python train.py --model="CTC image transcriber" --dataset="short English words printed on busy colour backdrops" --train_examples=45211 --image_size=64 --crop_scale_min=1 --horizontal_flip=false --color_jitter=0.1 --tokenizer="char" --vocab_size=30 --arch="convnext_v2" --isotropic=false --norm="layernorm_no_bias" --activation="swiglu" --mlp_ratio=2 --inner_norm=false --drop_path=0.05 --patch_size=[4, 4] --conv_stem=false --depths=[16] --widths=[80] --kernel_size=7 --init="trunc_normal_002" --residual_init="none" --optimizer="normuon" --muon_scale="match_rms_adamw" --lr=0.0063 --momentum=0.95 --nesterov=true --orthogonalizer="polar_express" --adamw_lr_other_params=0.0012 --steps=8200 --batch_size=128 --epochs=23.2 --lr_schedule="cosine" --final_lr_fraction=0.05 --warmup_steps=1640 --weight_decay=0.05 --adamw_weight_decay_other_params=0.05
Rows from block 12, named by matrix and row number. Rows with one number belong to one neuron. Each number is 128 + 32 x the weight over the matrix's rms, rounded and kept within 0 to 255. All counts start at 0. Numbers have three digits each.
# gate: MLP gate (model.blocks.12.mlp.gate.weight, 160x80), inputs 0-79
# fc1: MLP up (model.blocks.12.mlp.fc1.weight, 160x80), inputs 0-79
# fc2: MLP down (model.blocks.12.mlp.fc2.weight, 80x160, transposed), outputs 0-79
gate.60:047134179133178117141164075196076100125151100128093117121142075093105133137069177128193138177073084108158151128115152157106115135174141143201109127097156084100191132166106126134072148126202155168127149121109114129098116091166126125101114108
gate.61:139088173093114132128139188111107097148137077130088113144169105154140153154131139143157119114127055141148202122111115189084121138109215151153109167063112147178099123118111119115142070182054137114127124114176068169120131190081068145128158066
gate.62:092085189154106083128121163117124093149154098175124095081138161110131108076145153101219171146118162169120088074110170140134110106158102147111170136099070135141175124065132106141110112130145135065107146177176174135106124111146163129141080087
gate.63:176132103116154141127084140177174078121122100117113141083111084139056087112188128174096112128152081142069088154109137114177134117153221123137112117128127158107130105159088185159096093187147126109143140105170187120161160099146112139094113120
gate.64:125124109114160169157138192105119139099163147102079115137121061150131168100078180171064155122142113106137152118145103162104137184141185213149109103139095130120108155112134148082053098145169105116117107120074178132134087122071177130112142114
gate.65:150127034138122172124080130019138123128136199166116113157093105135135159156162103108082147132112124184107165112104100132131079137133148140140121175086092115161101117117112064135143141153141140165091161155141132143144155135116203141154096066
gate.66:147123085122141031121020171094115123170123120101155128135135073161132132118175142172084125188133088096164148126142132126149137113131064099092181126183127135116082049197096112144095085137160101167109146156152144163175145173143103092169173108
gate.67:113117132109143139185109116121145132087122097131066116059140156073136113109158135114058132148145105179106144125203173159078136093119113131088157130134186156097141112143100126107120127176138184162097142124109168126083137185140113128119149136
gate.68:115135154118186055109144141154108134157164131178115107116124126107152152118156162118140186111093153101068090137065152151115069097074136188144169172103110143134107150105161083062084124105135175168118147032117136124116142096172138113144136171
gate.69:146120130120178117161117119118135149181151090105159118160091148100131142085114103118133135113157078111127153055087115128134097144098078145153071150122124163150150118144140140152135119121139110062144196124102141184161157140090173114094105113
gate.70:102068126130199138110135127070087156103155177136193123104116157084113170133137133074143183124172156125122109152137166129145155149054135125092087139134129125107111120160114087119127093169128155138138105105089181112109134110080071115128144192
gate.71:178105116160157174095107159094090176113118078142145128154107071145127134108123145093115155125107166094144138102123088142127142083159179183048078127137156114116130035157109136145176151190133124108212109072088085122169110153143137098163141111
gate.72:160110091141143088142152173099178152134038136126104086149172105124128169116075150113156141149114079115104120097169121138114118165131080151106145144173140103150154130200093101145087123150108202113088094138135143122110049123186128171129117138
gate.73:106164164127103169050127093100151152099152132111146128098123113131124145172088137122157112134077127133185149094146089148059087139069110121146119171176067130123101146163131104147119153126134121107153134126113217124146137081051159140179137188
gate.74:114140138098136104146145097120162115173115089103184089170104086071194107093144046155140174126155154141140090118118057105101116172161094142112118151125086139092170096170094191200167112144136120114104120128156142133150142138169119109132142159
gate.75:177139079115129155171124144117128106124115142104083117119141110174131120160114171166099150157109146153137116107163143135149173049119170083157116160091153086167132125041132108098173119157133155096103175164122119105097115147090122167105115087
gate.76:060115169099118175068181088092101113106160171110180102107157075065102083135130186089155111110126137150120181112151126162158154181101144136125099166153095130134091071122160110179126151136137174099096086141129169138149183138130117149117100137
gate.77:122130154153124095109160132134135091132084096147126133160133104160041156132110129121136134100137088111177078133166194132118117125075144141143123136106124142150130137105089155153135141083128113174118155097138153156092080172077159106114096183
gate.78:175131126106195129104103171210096077124130083158129121086065123194134088154106115121109094130084143096107142049117145173132089151156135190075132157122133109148093120180124139119125117114133102114185177153119139081147122138190104121112127146
gate.79:135108087129139130147098131072126085208129135103082094127152118123095139168156182132052098116107172110081150120125106179145116173133167178167155117071161133182114161111058101133130115167192101137142124150169138111092105141154095084142135110
gate.80:116083159133178099117122108156204120181147145189137118146154116066100122159144097130128153120102094128094137103099175163153140121104088171080110043116156134152158151149099131105162166086038192128180103061109119104152114107143121147125152164
gate.81:133116149067117204146051127086174102131136103198192068109124158144154136143137138104110142115127131150110140119098096130139148150092131111095157137173126119152106139072154085200089112144147156058105149109128106129126166135154163173121086064
gate.82:177092185146182117074127137116116067134119133092134138179148107137114111143130141087179118085135124174105106119171158097133182136186124093152169170157100192107127141113118056137069147045131084105095082138144131106093090202180138110133124139
gate.83:157125134147140160123161133132170131082135067188114106110128198078141133117173116135174153123141111155134163127078114133106132134112069147161155127097179129125127071111200098106100168159166139117151102177076102134087043148165075059100094116
gate.84:112170115108083116028104163080153165090175113133114160114123082142129085150086115131093151129094130145150143081138131109098106154100107154133159158183184148106141149219151118138053095126137105108109161099199122133106167124086178149145165109
gate.85:118135190137104130147144198092152119134103096126162153124079118131175087159128106152118190208137131150133118179123146141072141110170086148056088143077094078147104143177131132111043117094124161151112178081203093147107120132120103097083117131
gate.86:196150110117112109163162084145156151139156107115126098160096079168115167107123097147115133094136132106096195123132097083142124103086082129151147134133132126107154105179133150176076158138120084118141119108104100218113119134094177114094133152
gate.87:184167137139201130119175121117067110117147060148116220140096135134127113112114157114079150160105184101133130128186101156150167146133108136158147089131082135155122172107185155109102062124155097171084143124104073075056089093124145073155126129
gate.88:094145077118114167111155188101151118145134127162094151104129121177097158130102100119147129094125093155109118131128083144110158066081076158195157166093141137088101205109135135157188117101169101072199073127114114168100142136101099156136127108
gate.89:115164087143133110149179129166135115130127071144174137104080166147189126099087086073143182144088078107149186195120144124076118152161109139060115095166067113143138126126150119112161129139106175123089114140115188135122100166137114111123116133
gate.90:156125058098090158126080116125100113221102109082134118127109087132094158140091168093140057114136118116195180129125119124133144179128128058134130122091134126131155118149157131166122113143096155147154101185160057114147091147224110212148125154
gate.91:124111153087165128137042172083172098058164115141102162121093129078136119105139114173152117114135138157113147113170087140090084084186171136154142150111098091150248162158114070210151078160122155131115088139126119160139098071099153101123141137
gate.92:113058182089171120136138128107151154061089138134132137118098131137174132145057146121169165113112170120151155143172045101151077168111097210089138163152133122152162062108090160079111149132146150119136196112178101117080111126164152143119147123
gate.93:174144112054140109100142111102149097099086162138116128103114103123109174102172061105173169085200142193083157122143171165123128093133118131172114134127117094144151214171085158141082151115113113161132114135141114147111138130095130108118124095
gate.94:088124121088151120110054149175111094179139206135212137170132111121066148138160136117120113119161136112115150115114091163164110142148091150124154107136153115063127151125151131158162181182147043155149096139077093079148095145148076095105135141
gate.95:128152107122183160120108097133073120157115090108137111171124117176174128130174144138126137105147131112143105074159065155124172118112134148110153091094204115147081110119218161149139087099088131174136142163161145168096144079065096125117088096
gate.96:098185121150136112155036064120154117153124145140148150140112160076111154125098135166151123155149105130147114114138167179122144153149189068135117096131153097123122134076139142141110094112130173178146145111088082094169089108156125130125146092
gate.97:116132072150074090103114157150141151167088131104113122212181147095105160102117124170120146082101094101124103133075115110149085168078201140165154129133094115161138173157168114130106148139156168127043144136155121055091108141174129164124151122
gate.98:129164143138124158111124119102084087166113176092090155042082182140157135149136107142073113087123075182147121172098131113185100127173152115075113154146128103162115130131097100138138188148081096115157128185137111120103165179116120130131145104
gate.99:126130156074081169176116097079054128179136145115129145149119121141150120137128141105103075072106177142195161158150171112104216067146109177127128152071153111125182153093126092150118148161065101151100154124069141131133144166106112086158081139
gate.100:135102168150106142152087152146147114145099131107115130118131176174173118110083121139093152087106116090095135135148101140185084134147108099150073151133156132126131166166060135145123172143112094105169127176135132165127125086124107115104176057
gate.101:147043135098159135094135115160125113179061158188122159147125122127122149103124135113057127094109141092141141173098086136128122140122138155154125169100096139112154125128135127095091182074139122094177122183089185112061143091129153166233134123
gate.102:114121108110070103141146097107113108144084077123089134121138120105125158068134085162170185107147119164138211173142169152106124084165196110103170160115122083164161129097080149134133140140113142147157114133093098179078119118077112174117141153
gate.103:127138160099103199102159106130107073178102102100171040124132147099126114100200102144200129161160150116112120072127108128111086115132115083062118174146182107127136128142081113162153114128177106137114115188171124126152112083080135126185197166
gate.104:121093153089190194135157117129152103137073107103105112091141165140167119161098055180161169097148108112077163108185181116112073091129142132140112143105113150104100148145129141119107163189092188095170093102171090173174062162075140103137136123
gate.105:168120063128156182173159164174127161127089072044158125144168117095131118109116090099160106081105169142116128122128115162112168068148132147139126083182128139170188108151180104177144121141134143129133119067110093096128149133105131091117103087
gate.106:119103117157086133162173062097125105127102166105081095099142159127125127128111123112198170129145139096115145160137129197103144171094098192145107104129104178158077166100161104160110180152096091098112145190118109105110123113100134116160135112
gate.107:128152157148149116100102141103122162124109163129240152092113150068104132084085067161085130114140144073154153051165131121144171133121129128096125193134156160116159172156108079117143136155170121114086130132174141162100032107130054114139201115
gate.108:139141058191124130121107109083154138102092176128136151109167107126102175160129106109177130106128086150157152185104178108169077099124100185151161199136100148154104103053094087151143091076146136136091079115129135175137119151130099179124112133
gate.109:078138118124052072127156165168124110140129128129127078109129107129151208176185150080124111105099081106168174082074098062115132149147148123118157157143205154083146150138175181125146176122140162130093108058092116168138138149102125097107088133
gate.110:092142123157115136096074079167155129133092110122171100180174093069130138147185123089128123077144116044187174106164128141149125174091132122165111151172121177144117106142158140140196092118116100133135159162110095075113112143165146130108054115
gate.111:208113112136106144155071113176113116119128102143173128109123132117147124083087140093122047122124165117086207165146137091119128093111139127133117134158135085096116126130145183122134132128137131110092147098162165091125117142173174171119144148
fc1.60:151138129126160153137083111183128103141124152121180099168081152135132055142101080138107150106072153145102135159167094138090143090099046109079166148087161151155148113106112124116168149099102113130124139136125156128123251105147116099142134155
fc1.61:175149145079117066016148127144126072146131184114143158067118172113186117098174131147099167094098178154141161136124101142187099141138131168113129089136152152141128193100114110113105067096132106125122198078073154144171095139029153122098125148
fc1.62:147168114094144124158130114125108135101086073096127168146165132115120067192124143230098113134076124094106106143148096126138106106146092128181082127180128129162127116174117137082144134133142138144139172052092163163152161109117120099113190092
fc1.63:111129174104138130131140113119102153086115214124173153156141170107111188095119131114113134118085057139196134061137119146107138129121146128112124087186176164156131116081130104109164115081116149123118111090114080196141123199114066151147139078
fc1.64:084083094162092156197165128106084129164143157150107094136092125207111118107139129178139108093128082080138111103106152126118148150088135173156086152128082134095156103136143192121136094164155122148110109167181148071189053070168084110104112181
fc1.65:122119126148088091132189187189067092127160075105147115129161148130149108135106152234095039115095121145142124111137143167119158130140107135195180126165093143119070103116144161139189091099105126085124069106135156120094167114127093127149122145
fc1.66:163161156157181099143086100133077145119129126134096160189156101148076116101107184147137042123091139123201169153101083150186147090135119139169125164132150109124151073202118128117088175056141094119100129131128093118140063167120098133173111068
fc1.67:142124143152146120074149161121102095154117143099199126166132089183132122152121123104210118114177114123138094127077078108131123180144159098154064145124093114128119130121151152146140144108144077094187125050137094110154144106121138109149118114
fc1.68:132128118150048168037154127132120197137113175099140148188113131157156080112136070135101157122145152111073173129151076073170155147149129103073096126135089112096112139146130161116166128062086090142187065179190175136165103086127112169150175092
fc1.69:117083103091207136146054180146154131131155071134137126141096118112121143146079133120126091135128125122120107080108107133093127154121103109157107146173149172127137130137160140098158112128154139114125179152145161113176149114084111153115137155
fc1.70:107160088145061083176163119148122125113136086122114155089139176148124109144122112156193097138092066131059119123138130132121090146167117119172181092102100103155124154119146142101153180098099164083143125168140108140113107155182136129165130137
fc1.71:153105142090113135068113130179203112084062124120149113120141121159168123110137120173132099115117098157110073127091134144184157132131186110087160108176073109135164112086138128141054171131171127173111196170166137162134117060138136139099102060
fc1.72:162116190115082221098137142123124086110151136118123120162096154143071132129138121231115117160097103113040122101131117146116123140104128167093097141136110143107155163131099106100096164130091055132160109100124166185113199148155141156148079107
fc1.73:067109205102084100164123122067076131092143110155119163173117129110108142102157160107099161101219131136088126113113095126174195118091187151146116131121107110174100077160165147147100124159153135099085146128111163142143156131152131118156127066
fc1.74:149115129180100156094121104099140139126168150094157136134168127138022158150125168132138109135102088127147132192165154122162100079099162124160107117089163103150077147125142115092101157154136115156103140097095142101086136074107162138117140110
fc1.75:162123084158144142178123104138132096123114113148061123131152091171094159132105146162125212144136135138164105128136136182139160076107162117174121137111155095098117077126129125117155149130144145090151136155113107099112120147093090124094132078
fc1.76:062135221137070130100179190107144123146092164173153117156132087082127077124130174129131094109090151116131110089139130094140154135109133175121145174148142110071153080135088127095155158125162147144086152108091180134103156112103186093130108106
fc1.77:124126156122119118102116118144118108136121132192162145129139100134051111160168119096131145110139155100163071102155136128157107143133150136099128107211113134154118088084143136133117139134127083133145139118168140162086116141111136104122082188
fc1.78:110109134158076155138164062034177178120102183128159120128178156096100162104080105132132137102181169128138104167131105091127170100090144105117133092129093190096230148104133122141146151131125151088067085087131109182137136132090154136138157117
fc1.79:098098096137162191220118147103143154145133063122074107138103113118128149087167088101110166198190128110164080116123164190116113135113138109141159070075081100137081109157205079138082134139145105144111180146128147143091142089116116142128123151
fc1.80:132183116136085134143135157102057117102107127058136129087120136161118118090149157133108070108152150108156124132154092091108140117149168114153159232178112137099089114095187102132128102152202066133088136182161135167095134174109166073119115102
fc1.81:097140149138081182189108155124143094184093136132177115126087122131149086100131144166107115131192087079131133151185121105135150218121113131136144081161120162109099145077120103188104145106149101065115120080108106102164181107133186134077151099
fc1.82:141099172152216121120127150136145085138141113082107064165163105187099171158110124111151128119126139187106073096149165124109166094178105059167148150125119159092136142098142080154062134071118126183129120130082138088098110151185173102099150132
fc1.83:182105147134100128168136060095136126094150082181140147138115175101175097126065159186135146126101118124129100092094119102099121187138092154107148158154173103132076061138201128121131133161124151165208124096105129131121076176116144076122077180
fc1.84:186120122144119111154140126167146128145088117099105089108143138109143106134157085106171126118130091090085094192127111176133145151136110049097124129139091137154167102034113120104255140102119140116175127142128196134153110144137123121179152092
fc1.85:090103110080133167136121114170143155149138193146130098104167098092033196166097080132087122118165099116142099117147099123091094142171185153088178154193167142130111109142107090126104113103131111129126125150086135122163145208115116106160126126
fc1.86:094144143067116114136146130164152099128161135094133172154109128150141114093129169166108102082135147117085133136151114127124184103167109141147145101113097171147125102143132118123070102191113094028165176110116117164133156126164129127117170090
fc1.87:087098185105066132148149114142153127109128211086111132123158050147150116132113135161160116115120093108131130114119144091118129086155189102114142199183160108056125108127135122171137128092113138119126094149114108117144143172098150210107122130
fc1.88:127120111151164097111079086131082125128114115121119123147102136131142144118094115113087119132162136132147172139129164099170077137157160140056074082230128133151160047188128097117106137126146162148100164126134139130155126076175137102156109162
fc1.89:195084101133043050113097130075109126134178146159123141107147149145110150151150156136139121127169124164121092045103117113178115186101056108137164157169058115112094163093143140141117142108166100137170146156119103110151095134143120176112169133
fc1.90:143107101196110151141087134036163139122117124113181111152152091088124076155136109147098131105105156128103182121175121095146081122108075224133082122189113154140099124149154090169135121107127167184093114131142166086134096102144153199122093131
fc1.91:133154118133086089096191120181097144206144171118117113154169109196104124187099125097132157096073151125164112139116151133158138156085105097107084160146147117103026101103133173058092156092157109118145147127131135092123142184167091100106141186
fc1.92:104159172072123141158158141123098134103132138143149172093091067157088110080147159093077135145117094138192034106140164160124149118147174051128158073128101178131124178139123087127121114138037111126095151101152156120190140162144199101129138109
fc1.93:097143105147111144157148123201121146078117067119106134123150185174152097107088159139155109132108126072080128132180100140184108158139123082159109102157102101114151156132216129113102126089121088173125103148071152149111148089147096144153115146
fc1.94:109120090138166135148132099102122114177125184124119143166111075099055106146075148138132116174148154118159087140158151137134112125135112144108189144105125129165174111083151131063101189147153096115147026134066108146129144141143132131079129212
fc1.95:127138107123167167129107085153086135170116085116133109168102119172186125147151144123103134111154164109146118057170084158118170099122140151112145092081215128135066121125194150130122096091084118177096163166144138152103144084071102111140102114
fc1.96:096180079123124116130167097074122055093107116092099151129136145104135107175125157130179132207116152106089118134089165152140135098124148158140140184128133141161106095085174119166101088110169113163162133107092112177107122106131099123140162135
fc1.97:117108136079157141116112188117170132039119100157169169145162127120138135070076126158124091065088139171105128157143126142204129086102132120164202174102068121137143100177154104133072105133220108108124174084114114123116126134146100167167085128
fc1.98:169084109149066064098134120125082157138123136174141113113118120159137110132131160097178150153094125073141165187104114169148082113137038124095050109132168174121177150143184096131082201107157150163107130160106080111174120119102162124119119124
fc1.99:125113125103132066095062144093125129160096129135107110144103147174141128142143090098110129083049169120163165183103150100137169103178085186081223119087154152174188103085123108160167143183108117108133151139072121144143144153108150095139100114
fc1.100:127115091148125152154197164124114199138142129135099126165104072105088164088166122158155105178140130113144106133096144119061181151121121165122167075115088147077156098139150154110142100108117128112071159099102118090116155187113125145119075179
fc1.101:141204177130119134174164113112132143079148112092119119134123117081134053135120102101219101156141125131152149120112160114163136106122188186140121084076136122123120144139104158109136099155107101137062151101200100138165086126130134100040150160
fc1.102:082103087110123118162110120122127161142181076189126100075129106135142124100045196124140141147113095105135158156130157122127108200154136118115136132164106110119113109129151163156171131129095130136150115133054125207106137126136122180138097087
fc1.103:136149114139137190170167103120132096133142137119072116168133129141125166057137108080079093152140108159157085094190094138112114122130154140157028142140164087145145201156156088121096121148164144135149182174083097106130085144107131113194043085
fc1.104:117117128124152185085115159156148125120149128147146125094122151109126103071103031160104162127109109103156127102147161077087109136109142126200106191168096148108099097161126064080150140140126123149105090220128116162112123142159179117131202154
fc1.105:118120192126085079090087081046097090122173169193129160128108088138155150091116169149099111156161120113162101152086146127133097158126075155188131118106098119110096138139145175099103157087149144101137103171134123143117097132185154093156134142
fc1.106:130128096151109112123117085107149163155186079152143147081093148126130069137165175133093099074133096170153124156127126161131133157171151115116130194162116129106095102129103124136144091110113166176138147162143133053113101140115204111083108069
fc1.107:169142110140119183165099112149078123152095094197143053204153116184183162118171179112143071063071123138146122146125114128132164127089098081154085142142130075121126130160101177127132078101123101117095099168113157098084092099122155179121109194
fc1.108:081134095113175118112084101087121121121115161107178130168141134114111153175089155119185107143096060142175114189098112066135115129157139170122158113129131169135120146072119125105187084126141134131055135154122154090160126101179128152106141129
fc1.109:130094147173118110130139094069156104070154180114143128131084037118176099164119114157089174146104132115188187124100120108064062105187173163127143162117200112143167174124115125137095143082153133129123056079087156192126121134150107124126086176
fc1.110:174161119097085147106132122187101156114154139103100093113088147113165106115132200166188076167108123065129157055116214155136147088135165140130138133154129072170138125171137109063170066105129100091131161120103102118110086124112116132177165135
fc1.111:186139043130146159159084107157136122110111126136152195094140175130158121088080119124092077129122140096095184159167170145081121110103152165081138146141160128081172136115089138124100158134135083085132128107162133135098121162139154097113146126
fc2.60:162097139084076142102131154143106105106112106168139091185103104129081103124158185106124122151095150152147102170170160178156076146117104094137154175126085041112146151105085120158127200085136142106124098141151115101141199110154176088122096065
fc2.61:167042137096135132083128230121187131139153168117144154148145119091124142163144128146147096196112139165185110098145127134094138108101118129146125095119141090156145117147134079112140174113199161115057097095157130069147083109134157147150121150
fc2.62:081092112142117215144067119108169119086158171091158083123157181159068136053144129135136120128128039147103128112139167090116145136110134163133066091185150150069179114108161143119169109116155090163167092127135126142131091092138128109107095113
fc2.63:154114083128063137139091106177168129105146072187161138109095171152187118149079113165096055107126153090179058180110153168136155148132147178162089171181150038107115157139121129170132104124117208070118110121157087150123123176074199101083136136
fc2.64:107166136142114119192139140136115186138062115130188178141130147167099101100108141103102110147078126124137061148105089077132133051148169111131149210143175198132164140163133118125110141116128175076119192106072154153141075136163121123159161076
fc2.65:192153169197188093138198062160145177091163160132081078122120117134173126128072103156182099107120139105219105142114066143083105189081133142097143061109054092045149122200096180118129097130142126127058109158117121198121136130122114178166120020
fc2.66:083145109140139112097094137156104080159198075129169134086115108100089128176070121054148193104139052155154090142140117148163130100118183104174151105088148058144141123153136119110116133127143077068114109156111162094152164099092124136138156097
fc2.67:126089045113117118157149131104149101153212116111127114187093104117170171128122109128160101182133151160156119124105063160130155088101149150111143098159103196168089125119130120155129092081116097104149115100105116094148139104046154124062096110
fc2.68:089159128094139080074118120119115153124122109139135104131125129154119123189131110150117141140116138103151141083114091109122113133083051150157136127119147131113143184156143090133166116128144144105163132101112077120132163146154147134071184129
fc2.69:120092109127102127107169094141153144027143063139093095126111101168143118141070162109103103151105155156139080146111118168057123114124139146183111126131058144104150050114092138114116160109137108099101098140143097080116156122138147153107087163
fc2.70:136154135108141117134111151129170147166104110135133128134090082081126148173181154139215157058128106171132095171147157110079108186156155089119138129078151124131145064144166169121070109068160085082133071132120118169105112152126092111104176182
fc2.71:114187084116123203118169178089093171166138143132128143125013198112171116160133151122137183062089152055106176088180148066169104129071159126168135105119114091092154119136077085155116109129144126089119104050130141128104154078111143137106120135
fc2.72:103117047082209148141120047129112097112136182105181105167126126141088048107118145124110078118169153186132141119118101154138131082107138185156099108096112117134111175084112168127138123162135146141117089125094085083130131129087097110129128100
fc2.73:165193118081068130081105109098111090132102068131084117111162132162102117127129151129114109161116159086173079159117110110124140046119104142192150139133139169106137127184107128144120094126171096105100129124132085068123112146128174109133130176
fc2.74:169159111184130081116120135090121133118105131099156149109161112131068099111152126194092159125141183163171106119194105083215101106110164151111150118134146132155108163131130046146120078111173102155165126118112153135139139087149129099115124105
fc2.75:134144097103091124142115077162101153127117152119121103153082107109109127161165143148140121113088115049117140139110133111178116095132144113127118180127176106134158113147173099073180126134092147125119097144127132142116148101115123144197192092
fc2.76:092181145131112084136149106139166069168103121103079141122189132151184127091037138125118112184105150158124096124120176120131115031137096148125180112168150189150095104143111110115067155187114132118156129122155146104159129135163140114177157129
fc2.77:157135149136144038120102107174111115073138168115064159137126114146096059136131157140118113124169158151204153185114144159107187126165129135134145135118131130168101061136158127146112131138116071158159177152091145107088141120107132108125178135
fc2.78:094141137121107145117127129102116177130122138146148201114132098100189110054134114119139131106089110031169107109114085133127150149175188116107070128179133145091111168142098217134212112120137149153118148134123132090191100086100130122111086115
fc2.79:142149114108110155182119080143103125133153121100135134132114099129180132113107152142190139114112110128075170208155126060139107073125125188152130144081118134133160083116132119115109166107148125140154126170132117111155118083165118189141139155
fc2.80:097099121107162166168114057121094169110143150078120152114100170106118110099166153063099154132109114112131176116081159132100114099123127161138102200075175145117137069105101124167180195077130134151158153202071157213084129160170145147106182086
fc2.81:133148120142108116122145136169147090128131125126074135158149111087117086146081120153147112169125166114208129112088144086108083185189085096151153174182127077133065089189204152129090126085139166089125122136180072145109136099111152131138090097
fc2.82:096096183109093080145111210098109101088155103151115140089074108106097143104107123080113116173194115185110144171098106088070152143176155174160091142165139085127160098188189114185148166131188106096141081121073106169124159185175125133187074121
fc2.83:104164120169098206141119149155151115136080154196150144127144114161067174194132151082123158158107163112039106125232167198131159167129166125156106118136168160119145091070122173149133062102080142131148149154112154114215091094137153150127101062
fc2.84:109107195105159156124135114168173160054121126139159118106166126098165124087174111126147123127059154155116164093078112107169079124170088160142135142137173060060115150110123162144167158118088150139103134192140105151151124132178066093057074120
fc2.85:092124110123118086073155103134110149170118141123149090143115168139103118100130156150069110137086149093126193077145069045190138146090173142073097079104096135112136077153194153092086136133190091153178092193135168078139105164180137136150143113
fc2.86:104130181189095096129134159135159094120143133127077138125120126165128153152130123081161101157190135087106164113111162110112118116124112120136191132167144129051100119138174132165117105098121089134162143098113100199143153152156144100152175167
fc2.87:099137117140106107069109163116121159122216174145179121143144189104090121152119086102154132107144111101167192081103182151138126133154131135073097105124151207111110151113135127117153097157135177176116113113129170155119111147164149157140132172
fc2.88:127111166099102136187123163160120148112076155124085135123180105189136122117168140104102126113201190110088090138076129206109082097146113120029081132187105130137109101161120134098153143177145124135044127142164143184197112107201144124111155137
fc2.89:132090159075173123159155144187099134112093118143108115123121034102188159187130090134093090096074161102126126138123123167110114174132141131086123154093141170114150142166111099121157082101105096170167187105169192125157096106103105082104125167
fc2.90:167084112148138094104140171163102153089142158098138115107115086085066084145109114122158131184112104151136135135152139062140130173122163084109119147209107089127111152141078110114128138069147121089101085150155058067134105123111110156104114181
fc2.91:152143112137134114183146196114119144090101140182179134126090127153227122100098137124061076104166165059111114128087054067145128129149146099117203099143159090133135056054130178039057130123140115142139079121129093128120143171080158097125106001
fc2.92:130180106088114123152148096111112120165115162114107101121179159147159125138154161115172091119134099094162131080131102160123144159098154117116045071098120152072101163141117130152097146137126057100121141150121129148114127113106130137131137133
fc2.93:149130186137165142128126052115132148168161084145104120085123102149107142116132169109091121074116159114145157110088161198094098136095145124139115054141127149153111114138115104055110120132151125105124146159136129174139094145154152087111161083
fc2.94:090174160101121105137113140156128103091126159121170138143119102165160121164152171095047130127109120160168078159152122126180096104097151141146183114158104146140157142127115121149099115151207149102143226166177159183105100115120111178151162116
fc2.95:163143089134087158203143103183180127135135123104106150104099151123110171158122105130105128152157158251072108149127140127092126162112103117168114115126125133087118105154031142060158116105116171126105148139123169137131205101102116100129163113
fc2.96:133167126175175175135089141086136127105098096083128137089126174081155130110075114081148137103145103094160130138112106123118130075114125112140132163165167216123080128073054133169116130154172132080100116149132163133104176154074139116138137129
fc2.97:169086102155149109101113122086127065132183122126111101104175116148101150093115094094108126139156121211157079123149101089160148085183138153090117089178176131193153171134077159113071095099124150131130151116133141130151191189142123127133140102
fc2.98:109078163087113113166104106135149086150154135090077102118085104108153111103142126113143130103204149112099158094146035150120117143161147048168159184098145183150111107122098115171133065074136135145132164069097084151111047112075097117136074078
fc2.99:167144153093120092187041108171143105073128141100154117115137102128112139133185123094165142132152119153202181095110152091044141066102133071169116152088217062153103105189096099137142114097160136118119082159080176152085116107084082168139068112
fc2.100:158135100107110159128124116107107126168071116164116148123117175134217145141157096101155116172139155085197149145144137086124180127109080185117107098159112216185189131146080129120147177124148124095149166115123129166090156100117105157121109181
fc2.101:152167059089094065163102145160121096183115145090079058171141155096105135130130184174145066128092217088097122144157161036076174071140183119129101160149057187091099169083138122115147135134205130133068141083096168093119060085143071119179068169
fc2.102:121130120102140119071116141080082081140139125108141154102084133111140174115149176105106140085103129113080116166098102129110096166086123120088145098102097167138106104158101150112117099097121101107128098138114091182100117166107143149109111151
fc2.103:114156109175118235164162173124078109100131141104055069131104099104114128144116090184137188191130118090133121135161118150126135106131182082164150146073124107154077152154135154142141094084144110113162089151104142144137118174160210100163104131
fc2.104:120161097157142100092130152129153109157142101156138079134095126111137098102108154140129110100113127158102135140123116110103124118069114130120121137088147143147141130158123111153116107117134132100123123137104151154145123181164142160144121109
fc2.105:145126150115136104158119178144169110112080126153115072114129125113121079152132089136092150113040030122082123093122150130126155172163142169105128129105100141133137091102140120124138125070150152150139143164130110096119108120161077106082146126
fc2.106:135151149093102076117150141140160133092113134156074128156114156152122158105149100143116106166091094148133193114108094195129108115120168140069098185104081103057165109147095148121179107096182155114116174155114093105107144095140166138129034108
fc2.107:086128158177147167147139206104112111142130094172089149126197160157130116087127108128095159111163159155162159129122139140119169146187207149152190153190107156127126073152149119152134152061095185122105087168176139102208133118044112128121063153
fc2.108:090089148145135129115126155161182090135118151135059147122061141109146200139139148107130157110182068155168133091127147139113151144112108146129135122189198107107118148169106119115151102116086163112139134155131087202148153084091148144140114177
fc2.109:150131159081152138102119134141152136157056132149134098132148118120125150103097160110121137122095128164133153135158110104128172129106176112101137061083180132136123053156111157099161161149127136107117157172168110113100129153118120112167171106
fc2.110:167147136095155131147145126140110111080137112120149066092135081165177164076140104105173161168172096066091135081126184121139161075100117156062161198095127116114102115100136166136114087138137131074144136104099146111144153163161144127070168164
fc2.111:141123089130127122106127144101121092145100100132064151104103082162119101084134111101141186126116164165082153080077109088141077122108150142082153130091142184120099111085121133134089152107164212094108062109115104115184092173161170108158065121